A small segmentation model, trained from scratch.
Model: 3.76M parameters, 48-pixel images, arch unet, norm batchnorm, activation leaky_relu, widths [64, 128, 192].
Training: muon at rate 0.039, 19200 steps, batches of 64, held-out accuracy 99%.
Rows from block 9, named by matrix and row number. Rows with one number belong to one channel. Each number is 50 + 10 x the weight over its row's rms, rounded and kept within 0 to 99. All counts start at 0. After the name is the row's rms in percent of the matrix's.
# convs0: first 3x3 conv (model.decb.0.1.convs.0.weight, 128x128x3x3), inputs 55-65, a 3x3 kernel for each
# convs1: second 3x3 conv (model.decb.0.1.convs.1.weight, 128x128x3x3, transposed), outputs 55-65, a 3x3 kernel for each
convs0.35 112:63 21 20 59 35 35 47 36 53 57 36 44 58 34 64 53 55 84 38 46 57 55 59 43 67 52 34 41 35 32 44 41 61 62 62 42 47 53 46 54 46 37 53 45 41 57 49 29 59 44 30 46 51 46 44 58 48 62 59 41 55 39 46 50 68 61 51 39 46 59 42 27 33 25 28 33 36 46 50 50 47 28 35 38 58 46 33 33 44 36 23 52 48 35 48 41 46 37 46
convs1.35 092:46 53 50 42 55 37 49 57 42 33 39 38 51 53 37 56 55 51 54 57 63 51 50 58 26 48 50 34 36 69 38 58 50 50 44 51 54 52 54 52 39 44 57 51 62 65 51 44 46 57 48 61 59 50 37 48 65 72 37 48 73 60 51 72 55 42 52 54 55 38 49 48 50 36 60 56 62 45 54 62 53 71 56 56 50 40 34 49 40 38 60 61 42 63 58 57 50 62 59
convs0.36 105:45 55 52 48 65 64 42 72 39 51 59 56 55 66 56 44 38 48 44 65 73 53 57 63 53 57 32 50 52 49 56 46 31 79 39 44 50 57 67 46 45 58 45 68 64 58 58 49 34 40 33 39 39 56 69 52 39 38 65 52 51 55 76 45 50 50 45 45 50 65 49 72 36 62 58 38 41 50 52 56 57 32 38 69 54 37 57 35 67 48 53 42 64 51 58 46 49 48 32
convs1.36 089:68 56 49 44 65 51 63 56 48 34 43 42 56 65 62 50 65 54 38 45 47 29 37 46 50 30 51 55 57 44 66 49 60 69 40 57 55 56 58 60 58 51 51 68 54 45 61 57 36 46 42 48 55 40 51 55 53 69 54 49 54 55 31 52 53 51 52 54 48 49 54 54 30 33 32 44 45 34 44 45 50 40 47 57 31 32 46 41 37 49 59 59 48 65 51 38 56 66 52
convs0.37 097:63 44 41 45 33 47 75 44 52 51 40 48 51 48 42 57 64 45 40 42 59 32 23 36 57 43 38 59 51 37 49 49 41 48 59 27 42 54 63 79 74 60 41 32 41 54 66 59 67 57 43 57 49 40 56 47 53 66 57 41 51 54 43 49 32 45 38 36 43 43 37 52 48 51 55 45 54 64 50 40 51 59 53 35 46 35 52 65 57 48 54 60 47 45 42 58 47 46 36
convs1.37 090:56 54 45 56 61 42 51 59 36 59 55 66 63 54 41 49 55 53 59 52 46 40 51 47 41 39 43 59 61 51 49 59 67 38 49 38 51 39 52 48 59 35 74 47 37 46 37 42 34 50 54 51 39 55 68 67 73 52 54 40 51 37 38 61 38 37 51 60 64 51 53 31 65 44 47 60 54 48 66 43 42 61 54 34 56 42 54 50 38 50 46 61 61 60 58 54 27 55 58
convs0.38 103:60 43 55 41 39 36 52 56 47 54 53 45 55 37 69 51 55 56 41 53 45 51 60 54 48 71 67 51 46 55 42 44 54 40 50 47 49 53 45 56 43 36 51 53 36 29 52 42 40 48 44 47 55 46 59 54 56 42 32 56 56 46 54 36 45 54 40 39 49 42 42 17 37 66 37 51 57 51 70 52 59 74 49 45 59 39 58 46 61 44 42 39 54 55 37 34 54 57 36
convs1.38 117:73 60 38 51 56 37 38 48 47 67 45 41 46 53 43 41 46 71 46 47 49 37 43 54 37 74 45 66 52 36 67 30 39 56 52 57 50 62 48 58 61 61 41 36 70 41 63 52 58 66 72 43 15 53 51 49 53 51 27 39 29 57 33 40 55 34 62 44 65 36 61 35 54 43 52 43 47 68 55 40 42 54 48 65 36 41 50 54 62 39 52 50 56 45 40 49 88 32 46
convs0.39 099:41 37 33 42 40 46 56 61 46 61 38 44 62 54 45 30 33 65 37 39 63 44 60 50 45 43 45 58 56 51 45 39 59 45 46 35 46 52 61 44 44 56 50 44 49 59 58 45 58 45 39 58 46 33 55 44 40 50 54 55 48 37 45 42 55 59 61 51 44 48 47 31 50 50 44 38 46 49 52 36 41 30 55 41 51 45 41 39 54 54 46 34 52 58 40 51 51 51 48
convs1.39 114:49 46 42 57 53 55 51 47 67 47 54 42 51 49 44 39 61 52 53 59 54 46 50 68 56 43 56 53 52 51 56 48 58 56 44 68 54 47 43 64 61 43 47 56 40 59 45 61 46 51 57 48 36 73 62 42 37 40 58 51 31 59 44 52 45 47 49 44 48 51 38 67 38 61 55 47 46 68 38 62 49 46 64 63 27 81 34 59 76 28 53 49 61 56 35 63 60 57 57
convs0.40 104:60 58 53 42 42 37 42 22 35 39 48 56 40 42 63 40 40 52 53 52 59 57 45 39 32 45 40 53 53 38 35 54 56 45 72 46 48 62 54 52 47 58 40 47 60 56 61 61 55 48 51 41 36 35 57 42 51 62 61 50 38 40 53 48 28 31 55 59 45 52 42 55 67 52 50 56 50 51 38 61 55 35 36 50 37 48 47 68 68 50 53 45 59 61 53 58 45 60 55
convs1.40 106:38 64 44 47 42 50 68 36 40 45 32 45 45 41 46 59 56 54 36 43 48 53 53 42 57 47 43 56 50 45 64 61 46 51 51 55 46 58 64 35 71 62 52 57 68 55 50 65 71 60 47 32 40 48 53 36 58 49 56 70 51 36 55 43 45 55 38 31 32 48 46 50 60 51 45 52 60 56 49 39 66 60 36 49 57 35 57 69 59 60 47 65 62 48 44 40 59 52 44
convs0.41 104:33 41 38 42 50 38 43 44 42 50 57 55 52 43 60 48 43 44 42 45 45 56 64 41 68 50 48 35 42 51 44 48 45 40 44 47 38 44 58 61 68 58 51 51 57 47 60 67 25 47 48 44 51 45 43 46 49 55 59 55 56 38 47 60 44 42 47 54 49 31 49 39 68 65 37 65 43 44 58 26 40 48 38 61 44 56 56 69 74 39 41 41 58 56 64 58 44 68 42
convs1.41 098:26 48 52 54 51 32 51 53 70 52 48 37 50 32 44 53 42 55 53 58 51 44 55 40 58 45 35 39 50 31 56 47 53 57 54 56 35 57 45 29 48 38 53 49 55 31 48 46 57 52 54 58 40 64 69 55 73 50 47 55 56 42 55 50 36 43 53 47 42 53 34 31 51 41 48 60 45 52 54 34 51 46 37 51 32 57 49 47 29 53 64 63 62 39 51 48 44 58 62
convs0.42 098:55 59 46 50 47 43 32 28 50 57 48 38 40 58 57 31 30 36 57 48 51 45 45 42 40 52 46 46 52 44 52 21 43 40 41 33 45 46 41 31 30 52 47 47 47 48 49 51 55 43 56 46 42 53 35 37 48 52 52 44 47 42 49 38 52 52 49 50 60 47 44 50 40 43 41 43 40 29 61 55 45 49 43 61 46 35 40 70 51 37 61 62 66 51 56 50 46 49 50
convs1.42 099:65 46 56 39 56 57 55 67 72 50 39 44 55 51 40 45 56 69 43 45 42 35 30 46 48 53 65 67 56 63 34 30 48 57 56 65 48 53 42 60 67 59 38 40 40 48 46 52 47 53 54 47 29 25 47 40 41 50 59 63 41 32 30 53 54 47 41 58 40 52 64 70 46 44 49 38 56 53 70 52 41 64 55 59 57 49 52 73 57 51 45 57 55 50 66 54 56 43 39
convs0.43 105:43 56 67 32 41 51 48 51 30 19 41 60 42 56 46 48 33 52 42 59 48 39 58 46 34 41 68 37 70 60 32 40 42 32 49 59 38 39 46 49 56 49 47 51 57 35 44 55 38 64 39 38 56 55 47 54 32 51 45 78 49 46 46 72 50 40 57 54 70 38 37 42 40 59 54 51 38 44 54 55 56 47 52 61 54 54 71 46 51 50 56 37 26 58 43 64 56 44 54
convs1.43 097:63 50 63 39 51 47 32 42 34 45 59 70 62 72 46 61 64 38 47 51 56 61 32 38 34 51 41 54 58 66 39 54 52 62 35 56 63 64 48 69 54 60 65 34 53 38 42 51 29 39 34 48 57 66 54 48 44 41 45 44 46 44 64 37 41 56 60 61 61 28 36 56 48 59 69 52 53 45 51 49 22 49 48 54 52 25 42 54 61 36 50 58 56 40 56 39 43 73 49
convs0.44 097:48 79 34 51 69 35 36 69 43 39 50 40 51 58 27 39 38 59 48 52 37 51 40 49 49 40 37 44 53 35 53 53 32 56 64 50 36 45 43 38 63 46 46 43 52 45 51 43 47 43 30 50 51 39 48 27 52 53 69 34 45 51 44 51 66 40 47 47 52 41 50 44 41 48 35 44 37 27 49 39 30 68 76 37 32 47 36 38 40 56 46 52 49 52 55 58 30 30 53
convs1.44 092:51 49 61 55 45 55 64 72 52 44 46 55 66 69 58 34 54 56 54 52 46 49 45 50 51 56 28 46 52 64 46 38 52 61 37 59 65 59 49 39 61 54 56 59 57 44 53 45 61 50 49 41 54 73 66 52 58 46 55 49 62 40 47 47 41 43 46 51 48 45 66 18 44 61 52 47 73 59 51 41 46 59 53 59 60 65 57 63 36 57 44 52 48 72 43 60 30 78 59
convs0.45 099:32 42 67 40 35 53 55 45 49 46 52 54 44 49 57 47 60 58 39 41 42 43 42 46 51 58 54 39 44 58 55 46 58 53 49 50 52 49 38 30 38 50 48 52 45 53 41 34 65 43 52 43 34 44 49 45 42 44 55 62 52 52 56 60 62 39 45 52 61 42 41 45 39 44 45 41 61 38 43 52 30 51 77 46 50 35 54 54 36 54 29 39 55 46 30 45 53 43 37
convs1.45 105:60 42 54 61 52 26 53 42 55 56 50 47 42 25 29 27 71 35 42 48 51 47 47 34 49 60 52 63 50 49 62 66 44 61 53 21 48 58 61 45 72 59 42 62 63 56 38 62 65 50 62 70 35 44 70 65 57 50 41 43 36 71 24 51 40 54 47 47 54 41 63 46 44 35 60 56 68 64 56 39 63 60 46 38 58 22 44 68 53 47 53 62 45 34 61 51 34 53 53
convs0.46 098:42 30 59 72 33 40 50 40 57 50 48 51 51 43 57 58 38 66 44 42 47 72 34 42 80 21 47 50 46 60 50 58 55 64 53 49 40 54 60 47 39 42 47 42 48 52 58 36 40 51 56 29 43 49 59 44 52 56 47 29 30 42 12 52 55 50 44 29 55 51 70 46 48 48 54 29 39 52 48 52 50 66 53 36 43 54 46 47 39 49 38 36 34 59 65 30 56 41 58
convs1.46 106:69 48 63 55 53 42 64 38 55 34 45 44 52 50 33 27 45 42 39 32 44 51 57 46 59 53 54 28 53 32 41 35 30 47 30 50 58 50 66 56 51 67 52 54 67 73 48 57 57 50 40 63 58 54 52 39 74 52 50 55 51 58 54 48 56 52 46 51 73 44 23 30 55 44 43 49 57 40 23 42 50 49 43 58 35 44 56 68 56 64 67 61 63 31 58 56 49 49 50
convs0.47 098:43 42 65 42 60 38 42 42 34 60 65 50 57 55 50 37 39 39 38 54 54 53 60 40 50 55 49 47 40 42 50 40 69 53 38 51 52 43 43 46 59 48 38 34 44 45 42 49 53 45 53 52 39 36 50 67 51 41 41 59 56 36 70 63 42 44 56 43 42 36 31 57 36 57 39 57 49 50 61 43 41 61 48 44 64 44 29 36 55 22 65 59 44 45 54 47 37 29 45
convs1.47 101:44 62 60 56 37 51 62 30 50 42 40 30 43 39 24 59 38 50 55 45 55 66 58 45 61 59 48 67 52 34 60 42 44 45 48 50 48 49 53 49 40 50 58 57 49 53 44 67 62 35 56 49 37 38 44 49 60 38 40 45 39 44 54 48 51 56 48 50 57 49 52 49 61 36 26 52 58 56 48 59 49 51 41 64 77 43 53 31 53 69 45 41 56 33 69 44 35 58 45
convs0.48 090:45 62 55 56 49 60 66 33 61 49 45 69 61 66 72 49 59 61 44 54 59 55 56 57 49 68 56 39 29 55 50 40 47 56 49 48 48 39 48 54 64 70 58 48 49 57 48 42 49 47 50 39 52 37 48 52 52 45 54 58 37 70 64 49 56 61 44 60 55 55 65 50 63 48 60 48 63 52 38 56 50 37 43 57 57 43 41 75 56 42 51 51 44 51 49 69 56 52 58
convs1.48 086:52 64 57 44 50 56 50 48 56 44 49 59 39 51 62 40 49 57 42 47 49 58 46 51 59 65 34 50 51 46 58 60 63 40 40 62 54 42 29 58 73 42 54 73 50 35 46 51 44 44 62 38 48 66 55 32 21 33 42 35 29 39 42 35 51 41 40 49 34 52 63 53 41 66 46 43 64 52 52 51 60 51 52 41 52 40 37 54 51 50 39 40 56 34 50 57 37 55 56
convs0.49 089:58 39 61 40 44 53 42 68 60 53 42 49 48 47 53 49 60 64 52 56 60 48 57 56 45 51 37 55 56 37 54 59 56 57 49 55 55 61 50 50 64 61 60 53 61 43 51 53 37 59 62 53 54 71 49 38 48 44 62 48 49 52 69 53 62 60 43 48 56 54 47 46 38 43 48 44 40 54 56 38 49 51 56 36 48 45 64 47 35 64 49 63 53 43 60 50 57 63 46
convs1.49 091:54 56 51 52 45 52 47 54 62 51 40 58 40 59 60 48 50 67 50 49 62 44 46 56 65 45 43 58 55 51 60 53 56 51 52 60 62 64 41 60 90 37 52 70 34 39 39 57 39 45 64 45 43 63 44 66 41 40 69 40 35 55 45 25 47 47 37 50 44 48 48 40 50 35 57 59 60 46 48 68 52 44 37 50 39 32 46 26 48 37 44 39 35 49 35 65 42 52 57
convs0.50 097:54 40 42 48 38 54 27 46 38 35 54 44 36 62 56 47 56 42 58 46 61 49 40 56 45 44 53 41 49 37 47 58 47 58 58 60 52 45 65 39 54 50 36 52 45 54 55 54 29 40 46 55 63 42 47 31 53 23 47 33 36 47 52 41 39 44 43 39 42 43 40 45 50 49 37 54 47 49 58 49 47 18 33 47 24 45 61 46 36 45 36 46 39 40 33 48 28 55 48
convs1.50 112:45 28 54 45 63 55 35 47 51 46 59 57 79 53 55 49 49 47 42 51 70 46 63 61 48 48 52 72 40 47 43 56 73 54 51 39 51 26 59 34 51 48 41 59 38 52 63 55 47 34 51 60 53 63 53 57 59 57 57 51 61 35 46 41 49 54 54 57 50 38 47 49 47 45 59 55 50 81 50 44 40 44 68 43 55 37 39 68 39 56 55 59 63 58 48 39 39 43 61
convs0.51 094:56 40 56 38 36 62 46 50 54 56 44 48 40 49 41 49 52 36 50 67 46 35 63 47 41 52 49 54 46 48 49 51 17 42 49 47 51 60 50 46 50 43 43 48 54 56 48 53 44 44 36 33 41 48 45 63 75 43 43 48 58 62 48 30 61 39 57 74 35 50 62 40 38 52 44 41 38 49 45 58 56 49 55 50 68 37 54 53 44 41 39 50 54 37 45 54 52 77 62
convs1.51 098:63 39 50 57 61 50 49 25 40 60 44 64 52 49 55 44 51 55 50 49 53 54 44 56 57 52 58 61 48 64 61 57 64 44 50 47 38 39 47 53 48 55 40 46 42 48 52 60 60 41 59 53 40 50 47 47 45 33 33 58 37 55 53 44 47 43 56 68 52 73 48 40 43 30 51 56 51 55 56 56 44 52 42 65 38 52 48 57 46 40 40 56 32 38 62 56 44 56 22
convs0.52 095:40 34 42 45 54 43 61 56 51 47 55 43 39 44 43 34 35 43 67 71 69 72 63 51 34 42 59 51 46 44 43 52 60 44 65 44 60 53 52 54 45 50 61 59 51 37 62 44 52 29 51 51 63 46 54 53 43 43 35 37 46 76 61 41 47 46 48 32 60 75 43 54 45 44 43 50 46 37 50 33 37 61 63 36 42 41 30 54 64 41 47 55 53 71 48 57 73 45 48
convs1.52 106:32 55 45 51 53 45 54 41 34 50 50 58 61 58 58 50 50 56 45 42 64 47 32 43 58 37 63 43 63 73 77 55 68 55 35 58 44 48 55 47 67 60 35 26 38 61 32 61 67 41 47 59 34 49 53 46 47 39 67 28 50 61 47 57 48 52 44 60 45 51 44 66 44 47 52 54 39 55 57 65 48 52 59 30 31 66 44 56 52 42 59 31 47 45 50 45 46 75 72
convs0.53 095:69 40 49 70 29 38 29 34 42 59 56 37 52 20 59 26 67 49 46 49 70 53 36 64 37 37 46 44 35 51 48 25 44 39 53 49 42 39 54 52 40 36 38 40 40 54 55 37 38 42 39 39 54 43 45 48 43 43 35 31 42 50 43 43 35 69 59 37 38 58 39 41 50 60 56 59 61 56 54 37 47 62 44 50 55 48 31 42 46 41 67 47 54 70 42 45 47 49 51
convs1.53 118:55 43 61 47 62 25 64 64 32 58 43 44 64 28 51 55 51 66 55 76 41 62 68 47 56 31 40 47 60 57 63 50 47 60 45 46 46 42 35 68 57 50 54 43 55 55 47 48 56 33 44 52 44 47 47 46 66 65 36 33 40 63 39 40 54 45 39 35 47 37 53 47 39 38 56 49 64 47 39 46 39 56 30 59 52 57 55 35 64 40 34 66 45 46 60 49 58 38 50
convs0.54 107:48 33 52 39 59 34 32 63 33 51 45 51 57 52 42 42 46 32 60 51 58 37 32 47 50 34 44 37 54 47 41 45 52 54 38 62 42 40 56 54 48 44 38 54 49 36 45 61 43 25 62 49 36 49 42 51 52 45 51 38 39 39 37 24 51 54 34 57 56 61 49 63 55 87 50 58 45 40 48 39 42 47 61 42 34 43 38 65 54 62 37 33 38 47 48 57 35 40 50
convs1.54 100:44 35 59 48 37 44 46 52 42 44 31 50 56 39 49 60 50 41 51 44 55 50 42 40 38 46 39 59 48 61 42 66 41 52 56 50 37 50 23 40 63 54 61 66 70 53 47 52 50 45 47 67 54 52 49 64 35 59 37 57 52 39 60 36 42 51 33 56 37 41 48 50 59 45 47 55 55 61 54 48 36 57 42 65 68 32 42 45 68 43 49 51 44 14 61 62 31 63 59
convs0.55 092:43 51 39 39 52 50 36 21 41 44 42 45 37 45 34 67 24 43 55 35 48 31 38 52 50 36 51 52 47 54 40 34 36 48 36 44 41 40 51 54 39 55 41 33 45 46 51 44 39 45 43 54 57 48 56 50 62 51 54 44 47 26 56 39 59 45 51 39 45 33 37 32 34 26 45 45 38 43 49 41 48 31 34 44 62 45 31 47 67 55 17 53 48 44 43 50 63 39 43
convs1.55 109:42 58 58 37 46 44 61 49 59 42 51 47 62 35 50 50 49 52 35 36 48 41 47 45 50 60 87 59 55 45 58 44 47 41 36 55 46 44 36 47 44 54 57 65 71 46 42 49 65 34 66 62 45 74 35 60 53 52 54 53 50 53 60 47 67 75 45 51 25 38 48 45 33 62 40 32 27 50 61 47 46 55 40 50 57 40 65 46 47 41 46 35 61 62 57 36 55 37 44
convs0.56 092:47 77 65 47 63 72 40 56 39 48 61 51 52 37 30 50 75 62 54 49 23 63 58 54 62 43 38 44 49 62 56 40 50 66 41 44 46 43 38 50 51 55 58 45 49 49 39 44 41 35 47 32 56 41 47 40 43 12 53 55 49 64 47 60 38 35 63 49 33 63 56 35 71 56 52 57 30 57 57 58 39 36 62 35 33 44 34 67 44 61 49 45 46 71 59 49 67 45 51
convs1.56 104:41 37 46 51 52 68 43 46 41 58 43 43 34 18 49 40 43 59 41 46 36 34 57 44 63 49 48 44 67 44 43 51 44 55 57 37 44 57 63 69 63 61 62 54 56 52 37 37 50 45 35 46 47 48 55 45 58 44 43 44 49 42 42 55 43 49 36 52 45 62 65 55 41 48 47 49 43 47 48 47 49 67 43 62 39 32 49 37 48 52 39 51 51 68 53 52 47 43 41
convs0.57 094:62 49 45 38 62 30 57 25 37 42 41 55 61 31 41 53 54 36 24 51 63 47 47 51 48 52 59 63 39 56 44 35 43 57 51 26 43 46 50 54 38 43 44 45 51 64 46 39 41 58 65 43 46 40 47 43 56 72 47 45 44 58 52 29 46 49 44 38 36 51 33 51 45 44 67 47 52 60 45 44 37 49 65 55 50 34 52 58 60 46 52 45 42 62 42 31 56 53 42
convs1.57 102:64 39 62 65 39 45 49 51 59 58 45 47 42 55 45 54 39 67 53 29 49 33 72 47 62 33 57 54 49 45 58 55 37 55 67 55 46 59 42 70 66 34 42 45 60 65 40 46 54 66 49 21 48 52 62 44 51 58 51 63 35 43 49 46 55 54 46 43 52 56 54 38 61 63 65 64 56 51 50 42 63 46 44 50 43 62 68 40 63 53 41 59 40 62 48 51 49 56 49
convs0.58 107:64 51 66 48 57 41 44 48 33 41 53 60 45 39 53 55 46 50 43 41 36 49 53 46 58 55 63 40 47 63 50 47 52 38 47 44 38 55 55 42 47 48 63 60 45 63 68 39 46 51 41 47 59 54 70 83 76 71 56 61 46 50 41 56 56 49 63 53 44 35 50 35 44 31 26 44 19 23 31 41 50 45 58 48 46 44 46 50 53 45 51 51 48 53 56 64 70 54 51
convs1.58 087:46 28 44 61 39 46 60 48 38 32 33 30 43 60 47 48 63 61 28 33 42 47 54 52 49 49 47 64 55 48 55 62 49 54 57 54 51 52 44 60 60 61 56 49 44 52 46 44 49 54 50 65 45 64 53 54 54 42 58 38 34 39 47 54 55 51 48 51 48 26 38 45 44 38 43 62 50 59 72 65 57 34 43 65 41 56 46 35 55 39 36 47 49 51 45 52 72 59 48
convs0.59 118:57 66 42 39 34 25 47 44 36 43 37 42 55 47 45 42 40 48 71 63 69 56 52 60 34 41 52 30 41 58 49 38 39 43 48 48 49 41 48 47 59 62 41 51 43 63 73 64 55 63 53 40 52 39 51 54 64 56 56 60 41 38 43 54 63 68 35 52 48 25 44 32 42 56 45 44 49 45 51 45 47 41 44 29 37 39 45 44 45 63 63 41 32 47 37 38 56 45 45
convs1.59 102:43 42 41 43 53 50 47 50 50 43 35 39 57 51 39 60 59 69 28 30 44 50 42 52 44 44 71 56 56 34 41 48 41 62 41 56 50 55 56 68 77 68 27 44 38 55 58 57 66 47 53 49 54 54 36 42 26 43 40 41 46 51 44 52 54 42 43 47 51 48 56 63 71 78 57 54 55 41 56 49 48 51 50 55 53 54 57 49 54 57 48 34 48 65 63 63 48 40 42
convs0.60 102:44 44 55 64 49 51 27 33 52 43 70 60 52 59 60 56 57 50 38 48 56 41 49 56 17 42 50 44 68 61 60 55 54 41 45 51 39 44 39 37 44 48 55 46 47 46 60 36 42 44 34 57 57 61 45 42 64 58 56 46 44 55 46 38 47 35 46 55 66 45 50 42 63 44 75 47 52 53 49 36 33 33 40 28 37 48 35 40 54 51 38 37 34 38 51 51 40 43 35
convs1.60 104:56 47 54 47 52 42 57 44 52 32 34 43 44 81 48 34 42 30 50 44 59 52 42 58 46 34 33 51 52 50 63 59 54 69 69 57 48 30 43 76 73 49 44 58 47 50 46 59 42 41 39 44 34 58 56 62 59 42 54 65 50 55 51 49 61 41 38 79 43 59 50 42 62 55 52 41 41 48 53 33 60 50 55 49 39 37 48 65 42 49 59 59 69 62 61 52 48 66 69
convs0.61 112:71 56 51 50 39 44 44 51 72 25 48 51 31 27 44 40 36 47 53 49 47 52 56 47 45 47 66 40 34 39 28 38 47 26 39 50 50 46 63 29 49 70 43 57 61 62 61 36 58 44 44 29 50 48 49 53 57 26 36 67 17 32 58 58 47 31 38 55 36 33 47 47 45 48 38 49 51 53 45 48 51 54 29 49 51 31 45 31 14 57 57 41 35 60 49 43 49 61 74
convs1.61 088:53 62 59 40 53 53 48 63 43 66 65 61 49 49 42 61 60 38 40 63 54 42 49 59 49 68 66 64 55 74 61 48 67 59 36 36 47 65 40 56 76 49 63 56 53 51 38 37 35 36 53 51 46 53 39 57 54 42 62 37 44 51 32 31 50 46 49 52 42 28 38 48 40 41 36 34 52 44 48 59 38 50 35 53 36 45 41 65 40 44 61 48 57 42 54 70 54 61 56
convs0.62 092:43 38 56 55 49 30 53 51 43 53 43 36 50 41 45 49 57 56 39 33 32 53 40 34 53 48 49 38 31 49 45 52 54 49 52 51 60 62 53 47 47 51 50 50 56 50 45 48 48 47 48 52 41 31 56 37 38 47 55 53 44 46 43 35 46 41 58 51 36 41 35 45 60 61 46 48 44 59 37 52 63 50 67 69 43 46 47 43 68 59 42 54 20 43 41 33 41 33 40
convs1.62 097:29 51 66 47 48 60 66 52 75 50 48 45 70 49 50 56 53 44 47 64 46 58 56 52 58 46 60 41 60 56 67 64 62 67 53 59 64 52 44 48 44 64 47 34 47 47 77 45 45 44 59 55 31 49 68 42 52 62 38 55 64 44 54 24 30 44 37 51 48 47 45 38 35 56 51 57 52 53 63 53 73 59 39 43 63 47 51 40 56 52 59 48 60 57 47 60 51 57 38
convs0.63 104:47 42 63 46 52 30 49 47 57 46 42 42 74 52 63 52 51 49 53 70 58 58 49 40 78 44 38 54 44 42 51 58 48 39 46 53 49 57 62 49 50 65 52 43 38 49 41 44 58 57 25 54 34 26 38 52 38 87 43 54 56 59 49 50 40 40 48 44 36 51 31 21 44 37 61 49 53 54 54 36 44 55 43 56 53 37 41 54 36 55 39 43 43 76 57 60 29 46 69
convs1.63 111:55 41 67 57 58 57 63 49 49 49 55 63 50 68 35 45 52 50 55 41 63 38 49 20 58 51 50 45 54 68 51 40 47 58 48 43 58 51 57 43 68 54 35 69 57 42 43 48 54 62 53 55 50 60 57 48 81 51 53 41 58 36 47 65 44 59 76 68 51 59 67 58 56 36 57 51 53 62 57 48 54 49 43 70 43 37 47 59 55 34 49 35 38 36 48 62 37 60 59
convs0.64 104:40 58 42 48 50 41 38 37 49 48 61 37 37 55 52 59 47 59 56 50 43 47 56 57 64 63 61 33 42 50 36 44 31 39 31 39 39 53 47 63 49 41 57 57 53 37 41 67 15 24 35 46 53 46 38 46 49 57 43 64 48 45 43 43 47 49 41 62 53 42 35 25 32 52 48 53 38 32 62 50 47 42 42 32 50 49 34 66 40 30 36 35 44 63 47 54 48 42 60
convs1.64 082:40 36 42 37 42 50 47 45 45 33 29 47 38 36 53 58 51 62 41 53 64 45 51 43 59 51 44 52 30 40 62 45 51 56 54 55 48 32 52 58 45 60 70 70 67 40 32 39 40 46 60 55 59 69 40 44 47 50 37 32 45 43 43 53 54 40 56 38 48 58 41 45 54 40 30 49 57 34 58 42 31 48 55 54 42 57 35 46 47 53 66 55 52 59 60 62 46 39 58
convs0.65 099:56 44 45 32 50 25 40 55 41 51 50 69 51 33 57 48 54 48 56 39 43 49 36 61 54 54 61 43 53 35 51 44 53 57 53 56 39 44 43 46 51 53 62 51 42 34 37 41 30 47 53 53 46 34 43 37 57 48 45 43 49 63 55 48 22 32 47 41 49 64 48 51 49 66 54 59 58 53 64 54 47 49 42 42 42 30 36 52 62 35 66 40 46 55 43 51 32 36 53
convs1.65 094:28 52 52 55 50 56 59 52 42 54 45 60 63 49 52 70 55 61 48 65 59 44 52 53 43 39 53 67 64 45 52 82 57 43 46 69 50 49 48 46 63 49 46 49 61 51 48 49 40 53 41 50 45 35 53 63 39 58 52 53 55 31 46 54 47 42 51 61 47 57 52 69 54 54 52 26 46 59 42 52 58 51 54 44 58 57 48 54 66 63 54 52 59 70 41 50 48 58 50
convs0.66 101:57 26 41 40 31 40 45 35 48 39 46 58 30 46 40 34 49 31 45 45 47 49 46 66 39 50 53 34 66 56 38 48 55 48 41 45 59 46 32 55 49 47 34 49 48 56 40 51 35 40 55 40 33 48 41 41 34 41 64 50 53 43 37 60 35 40 59 52 46 63 55 52 39 58 53 35 49 61 42 34 49 30 54 50 51 58 42 36 53 55 73 39 53 67 65 51 60 41 40
convs1.66 110:48 48 58 38 44 34 61 51 46 48 61 51 47 62 51 47 39 34 35 69 40 59 57 46 49 32 32 54 41 45 39 53 75 57 45 47 50 50 47 42 57 56 60 74 46 53 40 62 51 50 46 44 62 68 40 52 39 47 58 49 74 39 51 54 31 44 54 50 46 41 81 49 53 60 59 60 67 50 41 32 56 57 26 54 69 30 46 45 51 54 37 77 41 32 53 52 58 64 65
convs0.67 108:56 53 42 52 40 55 37 37 58 51 32 51 52 72 32 53 60 48 45 49 56 52 54 50 59 66 48 38 43 44 54 46 49 61 67 66 44 43 47 34 35 50 52 52 46 54 62 50 40 83 50 35 51 45 30 50 64 46 37 43 34 48 27 52 59 69 49 52 60 57 32 47 44 46 45 57 55 44 51 56 55 39 18 25 53 71 83 48 35 64 61 52 54 47 39 46 71 59 43
convs1.67 100:58 52 58 40 39 45 50 53 46 46 48 55 44 58 48 37 38 51 52 47 51 48 46 59 61 33 47 36 33 48 49 67 62 51 38 59 26 23 42 44 59 47 44 55 61 48 40 27 43 59 62 52 44 50 27 28 41 44 44 55 76 53 75 56 64 47 57 49 55 48 38 61 62 63 43 56 62 48 45 51 73 57 60 55 39 72 42 45 48 50 60 51 51 50 28 61 55 51 64
convs0.68 103:46 42 43 50 35 45 49 34 63 40 50 48 55 48 31 48 41 51 45 36 58 47 29 61 56 66 66 39 43 22 37 42 41 52 31 60 51 46 48 59 48 35 46 46 56 59 45 46 67 64 44 49 57 41 49 48 51 41 59 44 21 50 48 30 42 45 35 31 76 19 34 46 49 59 44 46 49 27 61 35 42 46 61 22 56 45 47 44 63 53 41 34 51 55 47 47 56 44 47
convs1.68 095:64 50 56 44 42 59 45 38 63 55 38 63 53 49 69 47 33 44 60 31 62 33 48 55 58 41 62 54 66 55 56 42 38 54 40 51 51 43 43 40 54 52 50 67 40 40 43 49 29 48 39 48 62 71 49 46 46 50 39 64 61 47 60 53 73 47 39 66 68 60 35 31 46 44 44 47 72 42 54 64 51 32 60 47 39 54 43 63 48 66 58 42 35 60 38 40 29 38 62
convs0.69 095:65 42 38 41 58 30 54 39 44 47 55 48 54 44 42 62 59 60 39 47 44 41 44 51 54 48 57 61 35 50 75 31 40 66 58 36 48 45 39 46 37 51 39 42 40 63 51 36 69 63 53 67 56 50 57 62 31 47 56 38 29 56 59 36 48 51 36 40 38 44 30 45 44 44 67 48 53 39 51 48 44 40 68 42 36 52 61 54 44 55 41 40 58 64 45 42 42 45 42
convs1.69 099:56 46 58 62 31 50 40 62 62 48 58 76 55 49 47 50 53 44 53 55 48 66 48 39 51 60 49 45 56 39 44 52 33 30 32 38 41 44 57 47 14 56 68 52 64 58 37 37 56 38 35 43 49 53 48 44 41 50 55 49 52 23 42 51 47 54 70 56 57 32 63 71 47 43 56 63 38 56 60 60 66 72 73 63 59 61 36 59 65 45 48 53 48 53 47 53 41 60 48